{"crop_scale_min": 1, "downsampling_factor": 8, "encoder_stem": "single", "decoder_blocks_per_level": 2, "decoder_dropout": 0.1, "optimizer": "soap", "adamw_weight_decay_other_params": 0}
Rows from block 4 of the decoder of a small image VQ-VAE, named by matrix and row number. Rows with one number belong to one channel. Each number is 128 + 24 x the weight over its row's rms, rounded and kept within 0 to 255. All counts start at 0. Numbers have three digits each.
After each channel's rows are labels from the 100 images, of 14976, where the channel reaches its highest value: "top examples" is what is common among them; "colour at peak" is the nearest of a few named colours to the mean colour under the peak. Only what is clearly more common there than usual is listed. The data: fractals drawn by 1,000 iterated function systems, in grey.
# convs0: first 3x3 conv (decoder.decb.1.0.convs.0.weight, 128x128x3x3, each kernel summed), inputs 0-127
# convs1: second 3x3 conv (decoder.decb.1.0.convs.1.weight, 128x128x3x3, transposed, each kernel summed), outputs 0-127

convs0.30:098155151138121124093141163128081075140148116102077154154099132143134147130108121121131107114108115135135158147141118099134130097096118152162121086123124150125061141131135115092090124126136159091094114151144133126133133102057112170119123123109121095136178112148081109133087113141096121121127116121074102118134088081084138110121123144134124108122139121110107154090108118151139142112116
convs1.30:129133130099119159090112124143126158113130124137118125123202094121117092122140130112144096116128156114098113127120115149121126114151093103107130092152150154132101123104141188157141130158106142153104110134109145153121102163185133133112143161120134152136079122076199114102195134122117143097132169123181144125122162147132152134124137131096117162118109118116112146177128146112156108124122
top examples: dense
colour at peak: grey

convs0.93:120112144089145090141137118158142141127171137158138133144135102104127100093131172153153168138163125122137111154133124114143150166086137116133144113154136134130109135167134158163146078134085146137117108135125149080145126148185146139179126183123154163142138139113144122132117098162147132135082141161156150167111121094107128139138165193155122147132127118139142085119160103098117121110154
convs1.93:129151085118109145120101150129128184091119132123117112102089193144111132138127103156061110157108117167151149119133151153134129109134130156128081126105104125158117164079128128124077135138118121146155103114127133120110115125102073105114108090144103161131082124186114153126127131103112130113170116109136134098142136146121128131092081099111135105140167150150133127130087151118149125129162
top examples: sparse; two maps
colour at peak: grey

convs0.87:115128103139107139108132151066117171144128121114148111115124155173139106109089130121106107077077129106131142132103105132131123112166126133105116098114118142112100118141132135110138124138101113112101124117120134132128152050112119122152113140148127114156129164156109093065112121149135133131102101072102110113130120066111155120076137081137131106118104078118125150088148098097129139105104
convs1.87:151108110139115138118138100175082156107138108087089151184150120119127121131173080112129139112148167145100145086144086131105136121152121143126133125119133098146099118126133141122142155123122153110158164137133130117141104159150161174090166151111123112107134087118149106178108114149170149110176106106113134123168115143110112090156173178113127119117103101137166146145112160122124133139113
top examples: sparse; two maps
colour at peak: grey

convs0.74:147119114102108159150097103138117140179124132063166118121161149176173098111123127153122123152130091101137130154135126133111154115131131092140129167162156129120153120115119169081149117156102136095131114134158134143156142111115108146133103157164133124119111163151179150109158119125130113150198129135125154148112120158164115106171127090156162170091113136156120115139131141124095139133101
convs1.74:104142127156165163117095120147129140108140139192140165113116141158150104134134156132061098155129151127104138121114152129127084104106106120112125160120168112135146188146146143169094135171123094125093106118116132060119091132140153136152139132148130151119129099070145109115130130122116130130100133119143112128119141131085128147149119176117109136177154170164101112142148117104127102139145
top examples: sparse; two maps
colour at peak: black

convs0.7:118111131162130115107139150120092132084117152167154113126131151135104108118117094160101142121134124072140107145145106120100117097110167126116122139145136099107129107104189107078114114112137142086118118082129108108101096108117121150070107139144150109114093139157107117130168081148118127111136106124106119105127082142165121111138068124090143085118082119140149100101117128121116135078115
convs1.7:135115109123116113165122100118136130117120097063121099159117114115143114124160204096084112140120157113129122131144176125126139136144172126178184079103160120155141164113079105133108157101137123156158125136139154120132146122140096122129136115127148137135122159144121110117103111090149126135152108136134114121109188115094129147138082128153114121156183161107161153131137126139141158153149
top examples: two maps; sparse
colour at peak: black

convs0.13:127136140153108144122162099136121121125098128102105117146149127109104095160124111077129153112072141167111134140087147112120173111112118120110144110120103122093131121158136163131174089128175125081127131110174084172140152158121107118111132132117135143130155116143116124161195120142126115088133109136170135166106094125140100099102176139126133150138131137125106120140128125106124128167057
convs1.13:148121101144168085144109146165100145099150121133124106136093186124135112075104139151100134163145137096144153135135120145141144116084111176141109122123127114145123123118088131123067153102152168135125154104098134074125123130103137139125118131131104142112083122151109148143126176125130122140130121170109135136149148109166137133126154147148110094137144140144154137133158152157127133074210
top examples: sparse; dark on light; two maps
colour at peak: grey

convs0.63:130109127138102115132065154096155148156159112133140107141129128159137124120136150148112127092125096107122118126135108107138087125123105098138100107112153107112141106136130107137129145128061131119134109123133102116104093073099126151145073135154098110112092150111126143134094129109149104175127144080088111098158146158116162119170085120143130086130084058103164129125136124094128120138127
convs1.63:107096147148155135137170149108127116129110115133082155133121103080135134095122072122174126103119141137104145132149127122112157155158124128130152157153090135109093112139131173156194132119148105127133171144117130113132176109156159124098177176121138128120164123141109103122100164112135142103140125131092135110139069101089128080128136096116165137080104117132138142105123107118123149135109
top examples: sparse; two maps
colour at peak: black

convs0.124:120124127127115115111111098121102113165121123067118138094130131178100117143081129127107137161156106140145176116083103113102139111131128128166134106147165109127163129164142126087151146150124112105112100120175150143142183150065121143122120149128175087129120141141145159152116097110129120133174127135134129133116123142138146144139161095109136194106128101136145141169148125145123135182100
convs1.124:120148146130182126146107146161139142151134122179112146131142119108137142112123122136118105130112162104091149113144130170151121155132071132125092153127117133104127172097152159153107127163124137143106120128126110115124025129142165111167132129115109168134134110116139138106150116171085107114110135117069108143145144101098111109134111167174124114141130133136099125159099133130125103075141
top examples: sparse; two maps
colour at peak: grey